config.yaml
input: "log_mel"
attention: false
precondition_frequency: 25
batch_size: 128
warmup_steps: 510
Rows from block 8 of a small spectrogram enhancement model, named by matrix and row number. Rows with one number belong to one channel. Each number is 50 + 15 x the weight over its row's rms, rounded and kept within 0 to 99. All counts start at 0.
After each channel's rows are labels from the 100 clips, of 14976, where the channel reaches its highest value: "responds to" is what is common among them. Only what is clearly more common there than usual is listed. The data: simulated sounds of rotating machines with and without faults. In brackets: how many of the 100.
# convs0: first 3x3 conv (model.decb.0.0.convs.0.weight, 128x256x3x3, each kernel summed), inputs 0-85
# convs1: second 3x3 conv (model.decb.0.0.convs.1.weight, 128x128x3x3, transposed, each kernel summed), outputs 0-127

convs0.20:23 46 37 69 61 48 54 44 43 68 50 62 72 30 56 54 41 61 59 45 34 37 43 55 58 43 99 73 41 59 47 40 48 55 70 53 41 54 75 37 52 63 71 49 53 43 38 45 58 37 61 49 47 52 45 52 59 43 77 51 67 27 56 44 62 48 52 60 62 19 60 48 24 41 44 77 29 47 62 56 64 42 44 55 40 37
convs1.20:99 52 66 62 29 42 37 40 36 54 82 50 52 47 64 08 51 37 51 41 15 55 26 48 33 43 50 36 51 50 34 38 28 51 54 49 47 59 59 65 38 44 47 35 59 43 50 47 37 25 40 44 61 37 39 45 44 50 48 51 73 36 43 39 45 38 49 44 31 45 46 54 64 47 57 44 48 34 41 62 59 58 55 49 82 36 48 53 83 27 59 48 61 56 34 60 46 32 28 51 75 44 54 06 32 53 56 00 77 55 52 45 49 36 51 59 42 48 36 46 58 58 43 70 36 46 55 53
responds to: piston engine (98); speed: slow (76)

convs0.108:48 53 37 47 63 48 70 52 46 52 57 39 71 42 42 55 35 25 45 28 23 40 23 87 32 58 56 68 50 35 40 44 49 36 74 64 64 43 46 40 55 30 46 66 72 50 48 46 50 19 52 93 39 58 60 99 60 48 40 64 55 50 36 64 49 32 32 53 63 09 46 66 74 29 76 73 56 47 39 59 57 52 56 42 63 73
convs1.108:75 20 43 57 32 34 45 53 39 57 50 53 48 43 43 58 67 46 44 45 46 34 60 47 85 53 31 21 57 36 65 68 41 21 41 59 70 26 58 36 32 57 48 37 69 63 30 39 50 70 46 47 45 60 52 19 36 47 26 49 59 45 53 58 62 64 47 32 45 20 54 46 77 36 62 38 60 53 49 46 49 63 16 64 69 35 31 76 56 78 31 59 67 63 25 75 52 36 30 37 35 49 78 61 43 51 56 53 64 45 70 05 56 48 54 76 47 36 45 58 49 21 47 62 48 38 49 49
responds to: state: faulty (95); air leak (88); piston engine (35)

convs0.122:20 54 55 43 57 47 51 52 55 53 30 38 59 41 37 67 52 62 47 40 38 44 54 39 38 44 50 64 27 34 36 36 73 50 43 63 63 52 48 27 59 38 51 59 31 34 47 50 44 47 47 72 45 47 38 60 58 52 16 39 39 77 24 51 42 60 64 48 49 45 65 44 54 53 51 48 63 45 51 58 56 28 66 60 40 48
convs1.122:42 53 57 55 60 67 47 41 80 85 63 49 50 51 60 54 57 43 47 65 64 71 68 53 61 55 64 41 33 58 33 51 50 40 51 44 65 17 47 31 39 52 74 44 25 30 68 61 41 40 45 29 66 69 63 58 59 46 32 59 49 46 55 49 49 52 51 43 49 33 21 75 55 33 47 43 73 56 39 36 63 49 42 35 69 72 62 47 58 45 28 72 72 28 00 66 63 46 47 52 24 38 39 73 48 33 49 27 23 36 60 24 61 48 64 68 48 55 25 50 79 39 63 38 57 68 61 66
responds to: fan (82); thin (high-pass) (38)

convs0.111:67 37 50 36 37 41 56 39 59 43 24 51 46 73 07 55 38 60 36 38 44 64 67 06 45 54 76 41 52 21 34 43 60 60 49 25 52 45 37 64 35 56 39 26 57 58 50 40 48 40 99 25 64 43 46 36 14 42 46 29 56 25 47 20 57 43 34 38 37 71 30 61 96 53 79 35 35 64 46 34 52 46 53 42 64 38
convs1.111:57 47 33 50 57 64 62 23 65 35 58 42 46 42 77 20 59 58 24 37 38 60 50 42 43 55 38 55 65 44 37 40 63 47 18 35 45 31 43 62 43 38 59 55 69 31 44 37 65 63 51 33 92 61 51 45 43 45 44 49 55 60 31 43 40 38 62 26 82 48 47 38 48 24 78 43 44 39 49 33 46 89 53 68 39 45 43 44 28 78 52 43 78 43 41 52 75 40 76 43 50 57 57 53 38 34 30 84 90 56 44 60 59 77 72 47 54 68 63 35 41 52 45 34 47 39 49 35
responds to: thin (high-pass) (98); compressor (78)

convs0.100:34 52 62 57 41 26 59 27 59 51 63 64 56 69 46 90 51 50 39 26 59 25 61 65 24 79 46 44 48 37 47 64 45 07 68 64 31 47 62 50 49 50 31 46 68 70 85 66 82 46 37 79 55 28 59 50 77 73 71 44 51 55 78 33 38 37 55 65 60 58 51 40 52 39 55 56 68 32 32 59 54 70 84 52 66 55
convs1.100:57 48 43 39 32 46 38 71 35 46 65 63 46 75 53 52 49 17 40 64 39 44 21 51 48 50 30 55 62 57 57 51 64 46 61 56 69 46 55 69 32 47 48 51 71 21 36 52 74 48 42 64 27 48 69 61 28 70 49 61 46 20 13 49 69 55 87 39 26 32 71 45 45 44 49 61 49 71 43 31 97 50 58 67 22 42 32 47 58 48 16 45 53 66 47 38 27 58 64 58 60 60 58 34 55 51 37 52 47 52 34 27 73 42 42 49 23 36 60 51 56 26 61 66 58 47 50 29
responds to: muffled (low-pass) (95); gearbox (46)

convs0.103:58 47 52 62 44 39 51 42 39 62 56 55 43 58 59 49 47 39 41 44 41 46 16 68 75 53 69 65 47 78 69 51 56 54 45 50 55 46 62 73 35 30 45 65 36 47 42 47 51 50 56 47 48 27 68 42 39 49 54 40 51 39 63 48 58 47 65 40 55 47 59 41 43 72 44 57 16 68 49 59 26 34 44 45 03 43
convs1.103:61 40 46 71 48 64 45 28 51 27 53 54 55 48 25 30 50 49 42 72 36 38 39 52 33 31 43 51 53 58 54 62 57 36 45 64 42 64 97 72 43 41 38 52 45 72 33 56 62 63 82 38 62 67 55 79 40 39 57 43 27 49 31 28 57 58 69 54 23 53 52 33 41 66 73 46 55 31 57 08 57 46 43 37 42 39 27 57 69 34 40 59 70 61 61 70 52 60 51 34 52 49 41 24 31 54 44 85 26 54 61 49 67 42 33 65 35 64 77 47 29 35 40 73 57 62 51 29
responds to: state: faulty (98); grinding (55); rattle (41); piston engine (33)

convs0.116:30 59 62 35 58 55 65 54 34 81 38 29 62 37 49 71 45 41 53 61 64 59 41 78 34 65 54 33 76 49 52 42 54 33 38 64 63 56 23 44 32 74 45 58 74 38 22 45 35 67 27 49 42 61 52 43 58 58 32 28 42 61 70 56 44 62 53 37 37 37 04 52 34 42 52 48 66 38 46 31 60 55 53 46 53 45
convs1.116:34 60 56 51 41 48 51 68 52 27 47 51 57 53 42 27 44 64 43 22 52 48 77 54 70 54 36 48 48 45 61 63 61 40 63 52 62 60 45 64 80 41 55 70 54 45 35 69 53 90 59 49 27 59 54 24 67 37 66 53 56 64 50 61 61 48 18 79 92 49 48 33 34 65 43 62 45 58 57 50 41 67 50 68 69 13 63 53 58 68 39 75 31 54 79 54 55 58 51 17 76 50 44 50 13 66 60 40 65 44 61 65 56 67 39 47 47 44 63 75 53 39 51 70 32 65 70 39
responds to: fan (40); thin (high-pass) (30)

convs0.40:52 56 48 34 53 56 71 60 33 42 28 53 25 39 68 99 72 54 47 81 31 53 50 48 61 61 44 16 59 41 78 55 99 56 63 97 62 57 21 31 47 39 32 59 46 50 63 60 23 37 49 46 49 41 39 72 52 42 49 47 55 72 58 38 61 88 39 44 29 68 40 38 56 43 47 53 46 83 32 63 35 67 26 71 69 53
convs1.40:59 41 48 56 73 47 48 68 52 52 54 42 48 49 39 47 58 64 57 59 55 37 55 53 45 52 40 45 70 44 54 42 56 55 53 41 13 81 51 37 53 38 39 63 71 56 53 59 48 48 53 48 58 44 39 45 53 58 56 44 27 47 66 45 44 30 43 69 59 56 48 50 72 98 50 53 46 24 40 43 45 51 23 99 46 75 49 45 40 57 53 44 41 35 59 66 50 48 56 34 72 50 39 27 51 71 57 42 57 58 99 34 44 48 43 47 41 38 47 66 61 53 47 46 58 60 63 43
responds to: fan (85); reverberation (69); text has "room" (69); text has "reverberant" (69)

convs0.98:59 65 54 40 57 60 51 37 45 39 55 71 48 46 52 99 30 52 52 28 60 45 70 55 53 47 40 74 49 56 87 32 99 45 71 91 48 48 69 58 62 45 48 67 62 44 68 69 45 56 53 32 42 49 38 46 42 58 48 36 50 76 46 43 48 57 44 37 56 58 49 67 46 41 44 51 69 99 55 48 56 51 68 50 46 49
convs1.98:37 40 41 46 44 64 45 44 57 49 59 41 48 45 59 44 45 71 58 48 70 57 61 43 43 54 63 45 39 57 51 41 40 53 46 47 48 42 52 62 67 47 51 77 42 55 48 46 51 57 47 51 58 55 46 32 45 55 46 49 46 46 48 39 39 66 62 52 38 36 50 65 70 46 43 52 52 40 65 36 51 66 49 99 35 50 47 38 47 52 47 53 41 53 44 49 44 42 52 44 38 73 54 54 56 60 44 52 60 59 99 46 51 51 41 46 55 54 49 46 47 46 48 36 65 40 77 62
responds to: fan (75); reverberation (74); text has "room" (74); text has "reverberant" (74)

convs0.1:27 47 59 33 58 39 55 61 31 38 48 47 64 39 68 47 71 44 61 40 67 55 41 31 28 23 39 78 51 44 29 39 64 73 46 34 28 70 58 34 51 46 42 40 43 31 79 34 37 39 40 25 44 51 40 29 39 29 62 48 63 40 40 30 48 41 33 49 35 58 52 70 73 66 56 59 34 44 48 46 51 16 55 51 67 59
convs1.1:39 40 25 48 64 66 62 31 26 63 39 44 66 30 28 19 62 45 41 38 49 54 38 50 57 45 58 43 58 72 20 55 35 49 64 52 54 66 96 74 42 36 37 38 25 50 44 70 36 50 86 52 63 51 52 42 39 48 43 60 37 52 68 32 57 66 51 38 24 77 89 38 54 41 41 53 51 51 46 20 24 50 48 54 50 76 48 52 45 60 63 28 47 55 63 57 66 36 55 20 57 55 58 73 25 65 35 44 32 74 53 46 60 47 41 53 48 82 54 44 40 62 66 74 71 54 57 46
responds to: state: faulty (94); reverberation (76); text has "reverberant" (76); text has "room" (75)

convs0.21:38 53 52 50 43 41 29 44 39 42 35 44 49 41 40 67 47 59 50 40 68 31 17 59 37 32 54 62 44 49 47 52 51 33 52 26 53 51 45 64 37 52 52 73 46 36 78 28 38 44 67 51 50 43 43 30 38 33 55 61 55 32 62 61 29 56 35 36 56 58 54 30 39 75 49 50 06 45 48 20 23 44 57 17 40 52
convs1.21:50 31 66 36 52 92 61 39 43 42 30 35 72 37 42 69 44 08 15 35 46 58 52 58 73 17 64 25 43 57 72 49 57 51 40 53 44 56 45 32 25 59 66 54 36 44 56 53 52 63 41 63 35 37 44 32 61 36 40 26 33 53 37 95 49 36 38 76 27 46 59 56 49 28 54 49 38 43 46 70 52 50 45 61 53 38 51 89 38 36 58 54 46 54 43 60 36 64 57 53 71 28 58 44 56 25 40 61 61 78 65 46 48 40 77 67 52 59 59 56 61 38 28 58 52 37 63 45
responds to: muffled (low-pass) (89); compressor (36)

convs0.14:49 34 59 48 16 47 50 45 33 61 78 58 40 40 63 66 36 38 45 78 55 56 55 45 42 51 67 55 49 48 49 41 53 56 51 37 40 59 81 22 51 24 29 69 55 51 75 47 57 66 47 47 57 67 56 61 47 49 58 55 39 35 25 69 65 29 45 41 61 54 73 57 58 48 40 45 66 47 59 71 64 41 68 60 65 59
convs1.14:62 77 19 68 50 86 34 39 28 50 40 52 50 51 37 50 42 58 50 52 41 65 41 35 46 59 40 58 49 54 42 53 20 09 41 42 45 48 45 31 54 41 63 46 53 41 70 28 42 59 37 70 33 30 61 19 56 66 43 49 43 37 79 24 59 55 54 25 30 57 77 34 74 07 36 31 64 52 71 37 29 56 29 56 65 41 53 41 53 70 50 35 44 49 47 62 41 28 29 55 41 56 48 38 39 43 20 44 62 51 70 40 50 26 75 37 47 68 65 51 53 74 35 50 39 41 45 50
responds to: muffled (low-pass) (65); turbine (59)

convs0.10:61 62 50 45 52 35 33 08 39 33 56 51 58 67 99 56 55 51 58 08 35 28 64 59 47 51 59 52 32 44 71 34 29 32 51 57 44 52 80 52 49 34 30 63 46 42 66 50 38 16 64 78 30 54 65 57 68 62 78 55 37 44 70 57 53 44 63 42 24 49 83 37 56 63 51 58 46 45 47 47 48 52 66 56 45 43
convs1.10:62 49 71 36 61 37 27 64 37 29 55 67 31 23 51 32 50 51 57 73 48 43 63 74 22 66 49 62 56 68 50 46 47 69 76 64 47 32 61 37 27 64 12 41 48 65 17 53 58 46 45 65 43 40 39 41 38 71 25 30 58 56 20 54 96 40 45 48 63 26 31 77 50 29 75 51 42 51 34 45 69 48 39 56 57 17 27 44 49 32 39 47 62 45 53 48 48 48 65 48 50 60 50 58 48 72 34 45 46 37 47 36 62 48 54 33 69 71 47 28 45 25 49 30 58 46 44 57
responds to: muffled (low-pass) (96); turbine (76)

convs0.46:42 24 35 16 42 49 96 43 36 39 22 50 70 51 39 45 66 44 24 30 36 49 70 59 58 41 55 69 35 42 44 36 53 25 23 34 57 50 82 64 38 60 47 45 56 49 55 42 62 67 44 28 43 57 71 74 78 42 18 37 39 50 34 61 73 42 32 67 77 61 59 49 38 52 64 60 91 20 51 33 32 23 49 71 80 55
convs1.46:59 49 48 72 39 49 46 64 88 78 31 40 19 62 43 32 55 39 32 36 66 29 42 45 57 62 53 66 67 52 36 51 52 50 63 63 48 58 23 33 70 32 52 46 55 39 56 75 59 49 41 57 62 33 25 43 45 48 67 81 32 39 77 35 52 53 62 49 59 63 44 76 60 35 66 50 63 74 60 38 19 49 42 49 37 72 38 52 38 38 23 36 44 50 53 39 29 45 27 45 46 52 32 66 17 61 15 45 50 61 45 40 31 26 49 62 73 54 81 49 57 54 49 56 13 45 46 55
responds to: fan (99)

convs0.112:53 67 61 58 52 71 51 19 52 33 32 60 54 59 63 61 24 80 27 49 50 79 38 42 44 58 69 42 45 58 80 36 46 65 42 45 60 56 61 51 45 55 68 46 56 52 36 40 70 61 51 88 16 53 50 65 45 45 36 61 73 55 44 65 65 39 94 74 40 35 72 24 62 54 61 64 54 53 53 38 39 65 67 57 73 59
convs1.112:33 41 49 50 45 45 38 33 47 54 51 29 63 36 40 43 41 53 27 35 68 53 32 65 18 60 33 59 51 68 61 35 55 43 26 40 70 57 37 42 41 66 62 25 57 40 38 37 47 44 11 25 39 38 44 52 42 40 61 59 62 61 23 27 85 36 62 31 55 51 47 32 62 60 52 71 55 59 42 31 49 48 53 53 34 49 49 42 68 48 49 72 51 47 35 40 43 59 92 20 38 48 56 41 06 27 32 73 29 46 43 72 57 53 58 74 19 68 51 39 30 54 56 60 24 46 56 48
responds to: muffled (low-pass) (79); turbine (58); gearbox (37)

convs0.43:56 53 57 56 56 79 41 48 49 59 36 50 37 62 19 58 62 52 60 47 47 50 62 35 42 23 60 65 37 32 59 34 27 55 56 49 68 77 66 62 38 69 45 59 12 39 75 75 28 37 80 21 28 53 50 43 43 28 32 33 51 57 58 43 55 68 53 39 38 43 05 54 28 40 53 51 62 28 50 55 36 57 48 47 54 63
convs1.43:47 43 49 48 48 49 57 61 76 64 58 47 56 59 52 51 53 32 43 70 67 50 52 70 48 50 43 34 55 40 40 47 99 43 54 75 79 45 55 49 55 58 62 66 50 39 41 46 77 55 28 55 78 53 59 56 36 70 49 56 73 39 53 53 22 66 34 92 33 50 54 26 56 62 70 34 55 51 55 76 48 60 54 42 61 63 76 70 54 71 61 38 42 42 32 34 34 35 51 75 56 27 51 42 81 60 77 40 62 54 63 42 36 76 45 22 47 64 67 54 33 65 80 35 38 63 40 72
responds to: muffled (low-pass) (88); compressor (63)

convs0.28:43 54 67 54 62 62 55 41 61 39 74 67 41 32 46 43 35 48 52 52 44 51 50 69 40 71 76 32 66 50 44 65 61 25 54 61 56 46 64 40 37 58 63 39 53 45 48 45 57 64 29 44 51 61 39 52 26 73 51 60 70 50 42 29 41 52 37 45 37 74 34 41 19 76 47 51 35 50 62 37 50 51 49 43 37 55
convs1.28:99 72 71 54 21 42 48 42 54 38 70 39 66 47 18 60 48 33 49 62 39 44 36 36 28 17 57 64 43 43 50 45 45 55 30 38 39 51 47 64 56 54 56 45 49 48 53 47 35 63 40 37 38 51 30 45 44 42 34 45 67 41 44 50 60 44 31 41 40 60 46 46 95 48 49 50 32 52 38 70 66 56 55 48 51 45 41 55 83 38 41 51 36 35 67 69 48 54 23 24 44 58 44 39 51 72 14 38 23 49 50 40 82 61 50 49 36 42 51 30 59 80 48 43 45 56 30 28
responds to: piston engine (99); speed: slow (75)

convs0.52:87 60 58 49 50 43 28 73 54 43 37 48 62 43 52 67 69 52 53 33 72 28 66 72 34 29 17 69 61 52 63 34 49 48 34 41 68 38 80 27 63 47 42 38 53 73 66 50 45 43 69 52 46 35 78 42 57 66 69 35 48 43 19 34 43 51 69 51 54 25 46 68 57 68 53 58 34 48 77 59 84 43 51 72 50 29
convs1.52:21 68 64 45 47 40 59 08 30 44 39 66 39 36 40 52 31 60 57 44 42 95 56 35 39 82 37 54 42 52 44 43 55 37 38 42 58 58 68 48 52 36 43 34 56 28 68 55 49 58 25 37 44 33 34 42 54 25 59 68 43 38 40 59 48 45 36 68 72 25 41 53 67 53 57 51 48 43 26 54 60 44 38 49 47 64 31 56 83 59 60 48 44 44 59 53 23 43 54 21 41 58 56 27 62 23 79 63 46 46 35 64 82 36 56 53 33 55 70 40 46 53 21 37 25 60 17 59
responds to: muffled (low-pass) (99); compressor (39); grinding (35)

convs0.94:54 39 56 46 50 76 56 53 36 58 63 42 50 24 65 48 63 59 53 55 69 47 27 40 38 62 31 48 48 42 68 27 36 21 61 60 73 50 61 42 48 61 41 46 48 61 25 44 41 36 26 43 51 61 42 48 49 58 38 64 71 43 49 56 50 41 71 52 37 64 58 68 47 33 45 56 51 56 91 44 64 35 41 45 77 42
convs1.94:25 56 32 69 41 50 67 61 55 61 44 38 62 26 32 21 22 62 62 34 49 41 40 57 49 28 39 38 70 57 52 33 56 54 29 56 31 81 35 58 60 41 59 40 35 58 55 38 65 27 49 44 20 23 61 32 48 33 52 57 35 39 58 48 48 36 60 33 31 54 76 42 46 27 58 53 46 42 56 41 48 48 68 47 31 37 47 49 58 11 68 36 62 73 44 60 44 53 32 45 52 70 51 37 93 40 49 20 32 64 80 37 31 43 63 48 57 27 39 52 26 41 66 57 22 41 71 46
responds to: muffled (low-pass) (93); grinding (36); pump (29)